A small audio embedding model, trained from scratch.
Model: 6.77M parameters, log mel input, norm layernorm, activation gelu, patch size [4, 4], depths [4, 4, 4], widths [80, 160, 320].
Data: trained on struck, bounced, scraped and rolled objects made by modal synthesis, 25.2 epochs.
Rows from block 4 of a small audio embedding model, named by matrix and row number. Rows with one number belong to one neuron. Each number is 128 + 32 x the weight over its row's rms, rounded and kept within 0 to 255. All counts start at 0. Numbers have three digits each. After the name is the row's rms in percent of the matrix's.
After each neuron's rows are labels from the 100 clips, of 14848, where the neuron reaches its highest value: "strongest on" is what is common among them; "band" is the frequency band that holds the peak. Only what is clearly more common there than usual is listed. The data: struck, bounced, scraped and rolled objects made by modal synthesis. In brackets: how many of the 100, against the usual share in percent.
# fc1: MLP up (model.blocks.4.mlp.fc1.weight, 640x160), inputs 0-159
# fc2: MLP down (model.blocks.4.mlp.fc2.weight, 160x640, transposed), outputs 0-159

fc1.619 083:149133100153121107080109098174144094132114181140118097091088110082097088146098124151071081152122157108109129109098164092141136127150120090126116180132142080133115114129162094087147078147078145113100118089105080115108089161090121165141187119150114097106145146106087163157174178126076111181181073163103104112114186150165176122094185113167072126144203174152138157099147088079095112112071138128103149136091189087162119121096055109173152144069114150112115076134130124096183141084100133
fc2.619 060:072086089107099130152111150112172088132155153136062124087148109129138137092145068094174117156141082091164134180073122124084124141187163128118123153170160124120090126082157143099104124078066121134184129143109198126100184103133118130111128149133092131164120118175124094158096174121148128104159211138147139148157111057194162102114134141118113126112029110147120159137124174074060093110072126130198127115148143102049099155176113131136103119137098158103104144087112108146117131089147100
strongest on: repeated hits (52 vs 19.6); rubber-like damping (42 vs 17)
band: 250 to 500 Hz (41 vs 12.5)

fc1.590 090:114146196118119086114068142153163113144160143175102112083097073140087150141157162133143112091170088167146120164152159172103117188109128157148200146137107109144098131161093162114140195104104110121139189084083102120172090128089149103118154132097119101169107172149112044159128154125161169090116107172079177138077091129121137124160131070126163085073127131147149150203174088109163145128164193115115128110151067155161180100174144114151109066139155110133145070108123150101149144120115097
fc2.590 077:159144094115125142107099156129167132103095104147123140122137108099139130139124074197178134099186217131136165118055134187161154094087096061147143097085108148146099092157126119081150142128139069142148225111091144181125161125174122146093119094111139114130081072089140140137167092126153158153162141155189122126097133078136111191100159156153112148131104157108152083149127154132176191110039123135119131126123202145112136087088126172104126093143166107097124120155141096137112128076112069
strongest on: clamped rod (52 vs 12.3)
band: 250 to 500 Hz (30 vs 12.5)

fc1.265 088:116133062103132149115143158171159109104147106134129121117175083088120148113123143109170150143143125138119135146086129084070152157167178128143170122103129076080094176110177088102108124140168073159154131152120103137099126096096174117170135133106148170117111103196102153176163113158103087085092162102083191144110119130103085130078188144188158108179055084183123112064091093100072178077101082152143100121168092157143141111111121175138110100088093156142132178160176086135098115127106165
fc2.265 044:115130072126111140066117122100103093105176105167122143080139115080141142139162104178110147125120235130148170117086127119121148065100175026137157142110109150131141122110147132117127170170135079118143156127135084140102136150195134184121161117100175145112121143112070135110102130106104089174178117144115127102161124114104129148164169135149064110147135104118076081117120151149124159127073117150141136077155159132200171135097178140084154128198124079095071161178090171116113085187098132
strongest on: hard striker (96 vs 50.5); rubber-like damping (56 vs 17)
band: 4000 to 8000 Hz (97 vs 25)

fc1.445 088:142093096100080166091156098118121105083077121196100150160131110161135182131095125142161080107091109093076163143088177182100145154133114121103170138131084131088097072179138179128113146155149088090133102164177146141126166107124140102119142100136093095116149169073135144148120072116139082140124174078094180129100186158165103069063088162076137107086105124138138083153106091137170095116131146169079109124147112141166103170114091133186067059118104154143112152115146135174105099171095094
fc2.445 054:128111138184076090178124115177224132170141111109126179120070101104132183071087093067115080132151162147134159127118130106109149147127127177167125194164151137172095087078115132135192091127146162129100140139131127166096159124145118078140084101075149113115092160131115125148070148122131125091124166110088075162090063092147124202119107153163113118119110110142136134126139109100112160115108114109129132113104110104123176076179129056141125159097094177156112153170056081138162194145100112
strongest on: one hit (60 vs 19.9); rubber-like damping (49 vs 17)
band: 0 to 250 Hz (36 vs 12.5)

fc1.14 106:096094135102097088096133111092122135119152100085118149099106183118081093141164133176083151182090100130095061093123139080195183124156111117156065077148149163071121132159081154149129152147104167089106124150140173057147069141098119141149127160143092129141162123170119096177172129130155107162154108148168126111182111147068154069172141167101207108132082154112125201091155139109092149148162120149085136089117151104079095156127120123082126148174168091170139119115102135095146152084115086
fc2.14 088:074083136129152109131129036064177151135144126088131162149074163165117072106133136125143145154168152122126104123199131064164140100134099150133109146143088106126096066112143115156091121114109123088167116131154132124126123107128089171140119126132120127099121191119092204112128161121129095155087056085145123108126175145200128122157140156084132092157121055159127143107153167161084127177104108114169151104091111140108195127145152105162176126115127096151162150120123237053162111153161156
strongest on: repeated hits (44 vs 19.6); wood-like damping (39 vs 17.3)
band: 250 to 500 Hz (30 vs 12.5)

fc1.134 089:059132164129159114178179125126121149111179158108132109131085134173158160095129145160155146126151116157113137129172090153193142081117138168144124107135150164163129117097157145136115168160075129125082161121131162151127096164116135077153154148168119120102146173118170109183165150122138180091134076157140088175152095149090087156171082165148126085164129093118082141148104054061165159071102100141109133173147116171099150096134111089099132084131104105154125127082038178170077078096104062
fc2.134 073:056125052132054113114099141164159113104145095110150128127206139176115127125135115133138139163113190088110124127131136147110135112134117143113074092161135146140139135159139117151089135089133161195136161108121107122115168132095094147107104127143082088118086133145145050133111137150133135149127166141153132115111156135200164133152110181132095118165127084101148111156205156158077144182081111080214110090120124082106027209160154130100092117147104084203119141159115106113119145105101090
strongest on: one hit (61 vs 19.9); rubber-like damping (51 vs 17)
band: 250 to 500 Hz (53 vs 12.5)

fc1.83 093:153156108140168109137095074095125124144124124166109111097091156135112099121126105148137088165057060168128145104149098178168087088119177149175090110083156083147129139133152111122184098159186080151130166086169181110142138111076168108097088157082098172122159124197171102142098156137108133152141186084138124140173115069145164176083112156124118169188082113138104164072125122105104103093096124151070163094169135136106132075170186102154135094158106141190145140160127157132139108152177107
fc2.83 078:147145087069152137094131173090114105072139145120224173069111141073144155155137113152130207157163176120161139129133115149145079098156155071128134127130108148095146092128114133125086133165140114150115156146124091142107163150106172133097133128098211110119149140102096173135165150133156114164163112161168182075204107109154121176167172147166109117170102109078080102115140115130072139170113119107092110111086142115155107138107177125138168066144105080115123110220123106174121105101113066
strongest on: steel-like damping (38 vs 16.4)
band: 1000 to 2000 Hz (54 vs 12.5)

fc1.426 085:174088105083113083166134087163083110157102138128107149180130102160107094158105117141143093107099130066090144103118167181175117142139120197185126130066137127163086144150154165149148118128154163178115086071155136169092112081125147135107117090123126088123087118126165137096157141168151133088105064111156137160147141092068064072153153104072110097152150110089144137163105104097146189102144133125131107159088078185164124091086075114116108110154178128159135106082148120084161077096198165
fc2.426 066:088132117046034140146113121102054154150140137153197141134111108058143120146123107112141142146115159113166159130097106179114157150075123097102114086089114148135138121129112153094158157141137072159145147121091095173150151110095168151168122123160117106140195054075114064068136132137164125178162126158152188068111171128142134158095171151166138152168117169097150158154128158159152159141139120106169118145086123113149123103097136120166056156157134119148137098152136087149186090089119047
strongest on: clamped rod (44 vs 12.3); steel-like damping (40 vs 16.4)
band: 250 to 500 Hz (46 vs 12.5)

fc1.608 095:109122180082127168080159112155099110083160155105194087182131179151082138102183085167152110087180094126086096086133160118140188152152135153111130064098148111115118121095135157096108097085131122104147088139131116173156091102170099092088108153111129184098129092166146137127147184179154126151161140159155122159151128100081074163080129128095081102170196106170083174140127069163142113114105164156108165125116151164084177106167159173156100126148104153151081170150101161094093111108166115
fc2.608 055:153151136133156116160136169119155124167108142093103107154203062168125162134096093076151123119074109158131123148154136086125120194077170145114115176166180145108134089152165167119150147078067162148080135103133106117108167127117125041099109091109165089077121124133113193193134140132130117141103110142115105136164140155160178178075148147106092116101117124109059159084118142125107141160148106107196126079173116111052073131147105136136128126148168216127111148162138151145080076137094144
strongest on: small (77 vs 32.9); rubber-like damping (49 vs 17); action: repeated hits (43 vs 19.6)
band: 0 to 250 Hz (52 vs 12.5)

fc1.263 110:138114133107125076135097182085180133070087145124128194162072079125139124121168123076145119076157153099167138160056165174117164166082126093079134106130144156122157174100166113096068064157157076134173103146117105070095149118075078157154112096112103128159126111103076154137066128073097161116182121143106100188118135118121162145085097091102098130081124100097115123139096137116104135117085155155145154148144086104113110104084078187102161117106128103116152200111090090142151090117156120
fc2.263 149:135170113099144133114137161127115114116165163163120041103161123075147142160123098138119201192084113142110064117111107154120120095129178104155097070086097145113160126228145132108156186134133148136094094080108127145112123144172131114101127115158133120127121065097131113158158127157150141173121163165155201097182164100115101065085153151132138126104072176081080140108143126164132098156148135073135115127142174097085152212138110120160106088164160108154100158108145068157082127125144073
strongest on: striker: soft (92 vs 49.5); wood-like damping (41 vs 17.3)
band: 0 to 250 Hz (72 vs 12.5)

fc1.616 086:121120117181106123140119149097111166145110099154192124083084077099106081170129157151160086095109107136112169108159110162122182165078165165090120159112172183141141166098179145088174145080109082074077186153133120091163094154119098160114104117166092170090135144130137165143097125097073094142085135178165162133097118154140179106105130135165109117164157156077077123159112165090162131121153090155172100082107083118151073166164170172086086156071114177105083145108097140117134096102113147
fc2.616 048:138156161100115101138141166147127129078138134092115192169178090200077153165129086119202147096117127077087131159098130140157112143084127129066095133188132186169182116093135143072126118123095099150127140111164157140110139118114106107151114098111166119128149110113155189127102173161098164109118088169125083139172123114177157159156104203130076056080090088092087170095124155101074083196115109139198154116132137141074140105098138147145152138184171117125150164116131100137090140124103163
strongest on: hard striker (83 vs 50.5); repeated hits (72 vs 19.6)
band: 4000 to 8000 Hz (57 vs 25)

fc1.34 093:108162114143106114148090127177132186146138179049106199101161110111076145128086140089171058144169124154151155112093104153155149125135106177075140109218091127081182190113145126104119123115115125142080163088078124122087121135118160104135158092123145128166114148161088163160140100169136096136112116161142051155161182125135177104119083122085145116086142113178095156094115157095092097117113167080149157081068110136159077098159069114152115092144130109148140175146130109166139097091099097
fc2.34 090:137109111086099163092132185122164117116121096139116043130173121123128146151118094146149172162081104110104101097099126171136146112124149121070142074132132167112166060178152107107109162141136138172090114119133160150101121147188095119077140129127110122142115095167168081156101125135129093171130157151133156156147174123158146100141175190155118108078117168131057161128100118152144121182135158080208128100109098118089114170146146081167066139153182111179097172097154042192089111081140086
strongest on: striker: soft (92 vs 49.5); small (78 vs 32.9); steel-like damping (37 vs 16.4)
band: 250 to 500 Hz (85 vs 12.5)

fc1.308 104:080126102089164125129115158104079096101150126105140105131105208106099141133165090144098152137137083102175066143116119107183177104117160111150121111178135112139113143144141144136102123096113148182189110131056124100170137084100123149081160116126095167096114126151097098156136189105161167098129129108149122167158152163180101122170132146156096080167133087085167145105107185127130180175105171133097184173058069187187116131128083121130164157166174097135136177166169166114126169120184163
fc2.308 122:135111132187126138181141177147161074152063051097121158105173149159155182131087175117129125144103186141122174095089126160109107138114092113172126146141134112124112080136141137118127141121160185086113177152192105115081168165122131098150102155103142080098126114088136131142104110172102119134087170125104076130115071076144141149157115136110157132105133162151118105109105161176059161132110107156141104135152081073083096169179219104149139140101084167127117092178079054149109147111086082
strongest on: small (87 vs 32.9); one hit (51 vs 19.9)
band: 0 to 250 Hz (92 vs 12.5)

fc1.323 085:171125093132094126071125100078137120131123099086095067174112148142169082176141150128112164176092078091172126147159099181147137152077162103153131144101133154119150098129159107079166079093080156122095098143161100144165120127115107140192094068145162101094076066103141131144085098121087189169100131122098108149089143102107141111068096124193163150105129118084164151168137108138124156147130077099091144082069198063109129092105081123148101075111120129109123164122147110130181137062123124
fc2.323 066:095142129167128099140107203118126127131142098176105042160172132083167158120089107107112141140101135149117135115093083177106098135098135189138122115114125142133136108170133108073179175140115152084129133123160129135157162140212113051117114108122128126110148090042148154139197133171141093204119162130126095145128095102120158099094120140065126089106140190145119130110130129183128054151161128100172152125122124141084196189154120106144146101110124127136084129126112032178099103123110081
strongest on: clamped rod (64 vs 12.3)
band: 0 to 250 Hz (64 vs 12.5)

fc1.402 093:087105083133145145118113096116200133101152065093140164140093079138133177111162161094110152146115167090128087076122158160093142120116152115169102107177147161152154144095166081117145126152093109137135071192191107106077153177132122085121124129129118095079123155118140202136175076180139180114103080113099144188147148089108194187168119147164146141117124079087093131083161138117088139139146125084160168116089177172138102108137143125094175096090128095142150083105147077130189088168123126
fc2.402 110:157094121103132134129123144188103126158172174181079146146121145054075125096117147124112114093113137124111144101181055122080109088178182139091130165155113148099123166088108113163095118153109149110160153102064091155137128100147145086093133122135090190117106102119099153105075104136153143139096173193136149117125130165125199111116143064087169186078169155110122122146132166103116130100180136128054091169114144180145150118119055129127175047152074135089129113101123121190127148124111154
strongest on: striker: soft (92 vs 49.5); small (90 vs 32.9); repeated hits (50 vs 19.6)
band: 0 to 250 Hz (93 vs 12.5)

fc1.545 103:144176147093148183172083126175084064165097108110150095109129156175155135119153117127098127120086124108167092088144147129127088103156114110194085090120145072141108060119163179104165113155125110068115145126173153170090148101126164130104162152119144145079119112123101166196186153169122085096138132093108182113167146111124076068123162104117146157123062147129138111155140150173166105163126108143098077150119170077122137190160147068133156135100163078121097069108150166082097103110068140
fc2.545 121:120146136085143151119152157114130088130162152131109107117162122074109143144121083153127197179091132133103098112099153165161148111124194102121092070075106157104186119237139131090146171103118126142130113074127112137113121142195127106097121103145117142120127041092145118135168150141156125130111147193143198109194180126139131077100154176134095097096058162098083139102159146143130142177127141086163117126136160130083147189121130124167087092168157122152107195116158092173074089143135096
strongest on: striker: soft (94 vs 49.5); small (87 vs 32.9); bouncing (49 vs 20)
band: 250 to 500 Hz (85 vs 12.5)

fc1.253 157:168207159155080119134105121088154189131098145141177161150103158138197116091150120104131102160159162123161129114109145143178100165070066133140202128104100156151089106161050075100152121130120147118192128088106079139161164094135105170144152064071135100123083095079064081109109114072143152134132068111130139156106121131176114154110119121139097080184135133169126093162097084186142133107082099144133135130067128086090180135125118127162123127149134147100098155162154126104182141134154120
fc2.253 179:114120151146161156150132115117148155123118108064128231088136211164076098077131133124068106112140154091118176121139171120161153131182095166124171112172083162128120130101105122135051080112058127130153139139118102145053123090086064155156126107126074107136128147125121143091167138128109138079121125132133138134207157165114129131189150149156097104121147047149170178159165167095164175136130171167103134136097062149166077108134121137167137112113118102131106131127176179122158118105128131
strongest on: steel-like damping (72 vs 16.4); repeated hits (67 vs 19.6)
band: 500 to 1000 Hz (34 vs 12.5)

fc1.478 095:164089167155120133135172107114133133179118094130151122111180144072083101106107153131126128065141121137091144161130141171045163136134144085093103077071097153126118151167105171121129142110128178143055153144148101085133098179130165104154114106150113175113082092175151131147054064172154108160076162126131121106165155166143108091089126146111130138063110165138149175109095075102194173099181174114112125143115172110073155153103116143086141139129134112179165068156121126091075146156095165
fc2.478 102:107148128130126138130120144166137126117103112110178172085111125120144118146127125106093159137186197136123156087120115184124111108136116086142152137115142078140102171051101092099130106116163080149151217162173068160123166155073186122128105138184144119107144140040145165155121106121113132145152053125171113106096146085110114212188106113147153160211126149144153109154138145091077155121126122137089107109109108142126119099134176118106155128120065055142126082152110055116170128126133065
strongest on: hard striker (92 vs 50.5); action: scraping (48 vs 20.4); membrane (38 vs 12.8)
band: 2000 to 4000 Hz (53 vs 25)

fc1.270 085:095184126096150112127173129079095153143149095145130159090143084128106125113135129165072071130158074126100138117157091095166127107148132118099157172101189160081121087075151073098095109135087136126101073140101140067104185114122159089091153101081152081129142144101080117125167133135067155115091168164101101186130124101162155096095154175153138139155060134097114125142079125145110095095172106193078121170105178089141109059111176138169101102111095166150154102129106178131109172168114174
fc2.270 062:119095172148142150146119141145152148138140160145066077136159113183111119126142124116178130110106071105137131139175130134144141143158113150080151141115149160107155130147113132135053067094075142071123139106118130084112089132101118082109123155089137145120093174111155184124181167163081125137106074116143100185192179164137187086156116241114140056128085155057136166110139113134130142149144116128132090116076122135042168169109101175161157093076114158114143171120156142130105146091145165
strongest on: hard striker (88 vs 50.5); one hit (43 vs 19.9)
band: 2000 to 4000 Hz (54 vs 25)

fc1.498 096:120129081116116141132129115126144112128140111094153064122091112096110160096079113109085141116072072122124074123094122175148092138112143157124150119080146084071161189162081182178155111110085150122164139066113140078188115151097152092162158143092155100143159114213152130171070153109115120120143098109200131114109119109076160088161139074129119179132161175091112166132115139164141098167144090161080122145167172076111096118129114090131131124146174120164178189109176147081071108170154119
fc2.498 073:111139125096095145080113105144068124136096118175086141153120156209140105113148146135163055041101098131145133147084155161080168161137060120091122171141148143162132179113123116136109089103136119130109091120147158108162084104173112156154130129135102099176110143216199061143115098176109140117125193116084078122072079126121164098120123093136135114104158202143107078124133112115168155095138157166142140138182117162133119098093108136091120172128117201126104126061164102127100108094146155
strongest on: clamped rod (56 vs 12.3); rumble (37 vs 8.3)
band: 500 to 1000 Hz (53 vs 12.5)

fc1.6 096:148142069151142100110091160160170187191117161118129171181086070119124122101147154094121096155089083159103164116135118161149095118144088163115182108153162086122070161070133110144155077117103129113133144154165155106141142090127109106099192131168095099145104157100107172134109135131125082095096178086144142160169142082107087147083106088156116187177103111123141096086085104098154135093181096188081089105120085144110123118124169180108105169087121184103172111147109076125182181165095142
fc2.6 082:140119073096155131150132193138180103148135135093119049127209081109134158141131125120149143164121118126086101147107125150142109158084126150131157100126105174143139064186158115084132175109103151154079126080149148179065136159157109107134149138146120084122111090110121178165127140150114088162114194096143124135149136103150127137115202169135120089109092150142093210122121141102129116176128108096169107094132161127048141180131164091153053107104160110200106176057149075150135110121136085
strongest on: steel-like damping (42 vs 16.4); clamped rod (36 vs 12.3)
band: 250 to 500 Hz (42 vs 12.5)

fc1.453 209:090181137162128167128156153124130148087123151113189183109126154104116063091155099132115092102171180104114166098098187173175179166119100170135207089150079166132172055142095115090096207104064117154152197100125085113077143103122095147138129090128052113124121088083111109082143127109156150069103077155110105140174162117119144162139138136127091096162172140160155148193142149146108176111136170113148106144084085156124132111124119109146104110146149136130082165159144125109133152111146098
fc2.453 331:093177107076101089084099134095139116061165151129194148084128118097100096146163106180137177153161148103174107142122108115184141085134171064127132079090089106067133078147104136155096159172134082181143146087108144143095115122120139170061147122158157138134145127073111145113171176105167099150156077165176186080192152087127062154132185127131100129166107116064105148144155161105139147111106136065116150122093154135134129125111152146136115062153150059106138132147138137133130135148153074
strongest on: steel-like damping (48 vs 16.4); clamped rod (42 vs 12.3)
band: 250 to 500 Hz (62 vs 12.5)

fc1.19 096:187093184140160124135111096115078097165134128108077110112189149137165146163060163148037116135099114148114152151116137089129060161116112092204183085099129123166102168126095183154178133134141097070125093113111092112158129133175159088093141155130163073108113089112177101115122059140139148110129103095126100109095117107121081121129166164160070161125073156101147138146158068148151168129184106095093132140153137105108153111142104110093102148071135120167068112118159093096107061120106142
fc2.19 130:146132116080106145098150174122093087116179165153148129135148131092068134103138088107125226146105103129118129137103081184136137107130184115139135072101124140069147138163132101136066135167111127130119104112106121121124111118170088094104137120144088162156116080107131089132196115114149153077129127172154200113191193165140142063137140122175181132117153166103122128148172135112149141168178164106086098127109189175156122101120047139144102102195139064089109143064164115167137093097122099
strongest on: small (76 vs 32.9); repeated hits (70 vs 19.6)
band: 250 to 500 Hz (75 vs 12.5)

fc1.607 088:155118146116132080080126094104108114080155093122058110139124160081125184125085086167156119182152162082141160149141137104092081146166131091181131105154189143182122104084143149145148095104132108140107109123110090199098115110130173083122174113136070107095084118186102140073142123133095103096168133149092118170137107153095132137149099156131166090094108160177087071097084100076102125073151157139124109104190171127157168088124092140087172122093094091092103178085111081179148114153173127
fc2.607 039:161139183126075141061139083110124172110176108188114054110097083136151114087141172134141115119189081125153122144142116142194075128133128145146102079090111102097171143150154127174140124179104082146084126125170169089169139149107179185121149130104136098175144165113077124074084085128146160109180108082121106107121133155137175141139170090094107106164193152122150109167181102117091133109177138175110161083106121183177133134102091094157146122125128154114174109143133132063175124099181108
strongest on: hard striker (93 vs 50.5); small (66 vs 32.9); action: repeated hits (43 vs 19.6)
band: 4000 to 8000 Hz (72 vs 25)

fc1.248 087:123092151179147166096163120118143175093158078122090118114175144082159140098073161128189127152084101156103099084127110062113123175128087082093062140102144131133120091147151110098135146138180124157119145125180095076127183164178148145145119085118137176145144072170084116139055116094132159103173183115113070114134087129131165153120123153083096142116143106166143143096090184150060146113117139111159179154081094142164128101154100175081149125154148099125163076160106158164110193131126074
fc2.248 069:104192130150163097121115161069171120086127115107148124117146121091144140125150155166099140165135133135121146136078163111079138185139121123074106111173140143133121117146087091093114170097086174194170131135150157205075139102125131126111109112147115091114174124177111085166123154094168139121119137133159146128117055077189128115135118164122092126091104158124133135133146121138061156165046118126155126132158059095149060173187165086187081183114134179165102154127132069123110071086156088
strongest on: one hit (44 vs 19.9)
band: 250 to 500 Hz (64 vs 12.5)

fc1.367 095:134187134095070126134137082165067179114135167113136093160118170121128162094102117115080163123149179167114161076091116157159173155130141103081135099170084196111159139163119166162085112081146099168140134155173065183163129121142075094111132078071137151156179164116081154104114139095180179151110100137083184094127148109069154095123133173091071137132148141084162113092150114142179153122121178158153103164172150075104085131148084121118156144161129101134143138119138126137092067170139131
fc2.367 065:121196124142116104120131148141192049094117093094165161064198143141096111141145127182086153116158190152157181127119129201106171094159121076123124140156078143113088097101116147167138189148123080145108186118138157146074149180109147143084139144155140101104108140072132149162161130155119121170132099115114124126191093147080103198154139158062107154129125134062114101126164147142083142112130159120098102146112091104138103175112166147152123099146121075146090109218151100157107153107097109
strongest on: steel-like damping (50 vs 16.4); shape: closed tube (30 vs 12.9)
band: 1000 to 2000 Hz (58 vs 12.5)

fc1.433 095:115169162099121104147086083116093104114109168173160160184114165084114166083112163095109093104085167126177168133077083087135118152139098178145170163129132111159157128080089086172196087161176108103158118116078121063165160146099097112135170148092161106111102171144125172092111094112125093100117191096144081092131089109086103178107125068145106122206174116140096169149153151122092105078141128131062096160106164083107133143092088117115144156107131157117087135104178159137128103101159120
fc2.433 066:147114145096137121112157155141163122109101118088150107084170074117110173158085089091159116183131165128118093098116124106130097139079144112145168111135125155142129086203136125095141163105093145164143132131154087167066168132143073076106145086133129136101107106120076158146136149153110115177094182144149121178143191128140130173106189191174095085070089113115061182126144124072142160184134111094177104094083105084033098169145164133155125112171135086155091172111112111150114105125149088
strongest on: steel-like damping (51 vs 16.4)
band: 250 to 500 Hz (35 vs 12.5)

fc1.512 099:124174122116114103185119107158186145137142171078180184141102111185104137167122144158116088172128120082198161162104097150125122102163156114100149173149095071157058157112139104144119089112124151183114155105121158123131126115094179171152119140118169096138077141138060130142177103090160103123150134108155113124136067112128154146166188126139070177150158103157198138125116207069165120128120093157118102165072096149119094072108159125180149085111153128141117101177157155108171138184165141
fc2.512 090:135116143075129126109106145148164111113087151087100205119139086172109096101166133137127088062130075089135153162100156144138154165126108156125118106124108173087184151143161119187093098140146085155129155128126164133075118144063108187087147100103134141156100121203170090111081148116164165057151215136131156110082162115138143160170160085181109104111101087143095109113167116100154202079099136126137114109128139137156092117116122130089061117130119104213129158102124146133101182077132154
strongest on: one hit (61 vs 19.9)
band: 250 to 500 Hz (36 vs 12.5); 500 to 1000 Hz (32 vs 12.5)

fc1.203 083:132095107163169129083142112114148176130133131080130130136143162180189130111083073179116106086176124155108130148125126124171174116149087149165129167154120137140102081098156148177135123155185163084095153073143157191155167165103179173098098143095174107178162164161088139137116107109080180134117092173171162111109118130144136106100091080134122098149123092153128171150091164148100073160140116098153178170066098115065088166119184124152124082074089122123158168074129096172125106175140118
fc2.203 051:150133107094121179101133150129079085156177142159117081064068136136084186121117128169120133125167105137139125088157122173087113166132113031195151095130110109122090095167110127114160163145098176108165118057098072127149085092117119141108105115122127160118117112147148071129176079137100070118129111184129149168152163136087105085181158167080125131105100178064114112196109141171136181111153139164122098122106125167119153162097057142153083101132178115122114117131124107086180139134081124
strongest on: clamped rod (29 vs 12.3)
band: 250 to 500 Hz (51 vs 12.5)

fc1.239 086:188170092180180120093085133130172093141091100177129178116165187127103167145133146125157159173102097167158124072178118168085127090109151134091100138107165178176121183111090181147145127085141163099071142117139133157159180140144121090106144115088076135093097070127102162130144137085167101149103098165204169119095147109184090119158114125138123165094104127123170091091143143153099114088101138150095080172131084125166117115136158095125096148163072163113153155127074124176156184172128144
fc2.239 057:064131143059099140105108068117047176096159164136099081117085150110138111122132097121097113141155126152131131104166132122139123148126132131099120098117098161131124126157082139025129110117103080117114103133103143138159108067180114147142084149215099119143178139087128093110113160140141148155132086172152089098122097163169102125135160107123093174164168179160133150179138157158169096108098144108159163175099166105146110170132116185127172166117150127063079097104103159059110147158168050
strongest on: one hit (55 vs 19.9)
band: 250 to 500 Hz (40 vs 12.5)

fc1.92 109:076103189165148108094101087104103128078164171152089089141143129113087144141158114082146147103091149122135073073158104095183166156146146160134079146104128093124173162161100165121120191085148152091093096091155089114150085104126092153109088135155102110092148142159165097166168163162102095160079097172171115132114180141092126058143133199179166095110138150163087184173162170107095128144118113140180151141109156152136129140096110085094135147122158153132101114186072170084110106099181115
fc2.92 100:148096081101098147098129199139097130119116137190116050148165073078178165157132126122111101114108087150139126133083125200064151177136107097122116130143159157133129191125104146071152117133118148144089127125087130146130158130107099101170146145141094088126109115194112065143111109127089163160152229133147095167113108124117181123124155074116158201094163201105101149131115136104168066096124105150156160099169103128175088130147123156090106168142153155116097135107105039138161112116131124
strongest on: hard striker (96 vs 50.5); large (70 vs 33.7); shape: membrane (40 vs 12.8)
band: 2000 to 4000 Hz (69 vs 25)

fc1.131 087:134107112181154122092097092149091151141097075137144142188102157150209114080160149131128102174130149197173086093134168081139155113077125075101172157088116134148120129163095104141122113144161138136130076103142101155099124127193116124174117094100136096171123145081124116095083168091166136096160113137172135149153097101199092135119093122091097110087167096109173154117091148151119076127077069146129106102201165161150143156090213103093137112164160142102091169096127151171155117127077156
fc2.131 103:117077148160185151130116070103138161159146123082079193089090200133119112098113136102104127145159099121121143138178143066159114118170119166152111140154106134122117168111121141140096089140101136064176093142106148119163110133076159128160130105144137142116134178143119144128159155095118096084147055110137183124147101210101110080120151114122139116136068046154173120128144171109037118121129128168052131134126110151208143065123092114141163116116135114108168158134111216120141090167133155
strongest on: hard striker (94 vs 50.5); repeated hits (48 vs 19.6)
band: 2000 to 4000 Hz (50 vs 25)

fc1.526 099:120156164134063066100139096090139163106150166135076096159135158108140136093116109156133120127173142113147146113157091130188107054090176150120085125093153118126078099092148090089110106180109076061114109066093134069178102142105159108153131126134155141090117131154181101091172162132180131118104153096202108160167141079113088136128130066133194096137124145174138180130173146119165084127143106143117115117123198151163174083116148112111123118084088084149180145117075113087162147090150109
fc2.526 092:142080146110109151141142050160070152167095091138074161149076163180098126122125140065141105103106114120105157098151143083110129130142100143066151177145164099145110169077166111152098092131121101081135107150194106103168101118182103127176123137161129131129191157156154170131134127169129127105109079087132115140102134178165138095108101132117156097087126116178138130133133104123145118108139148153138134120126166192141145056142093108159154175078080131138126110034118194060121086195100188
strongest on: repeated hits (46 vs 19.6); rubber-like damping (38 vs 17)
band: 250 to 500 Hz (38 vs 12.5); 500 to 1000 Hz (31 vs 12.5)

fc1.440 098:154093089148132155127136100187102141155115118157130142085101126141172134122080112112113143121114131150147124097178070134112108101098088095174101133100179108110069136079122126155180071198152075117143150125175122102169131122160205087124149121112197102125145105196148179181138145104092078163181132064168110124180124115152165104183109162175170154190111150092104151110087124116147139172067122158060166101142099110148089130175143101191134113127116090145108139067109119099128147150124136
fc2.440 125:127152084076108152120138180113148081089148136125163135085186124111110126146134129162133226156102141092133099091109128142139134071137186102117108092111100140110172052213166134098118172116140117153099117109155100144104133147162150131073138129106139140117136100068133140139166131156146094147138125170169187093184165110140107125133158215147112106102088113077031103117144149123167159179141125101139081138126152103080115194117164109154084086146125104163099153132154102174090121110136058
strongest on: striker: soft (86 vs 49.5); medium (67 vs 33.3); steel-like damping (35 vs 16.4)
band: 0 to 250 Hz (67 vs 12.5); 250 to 500 Hz (33 vs 12.5)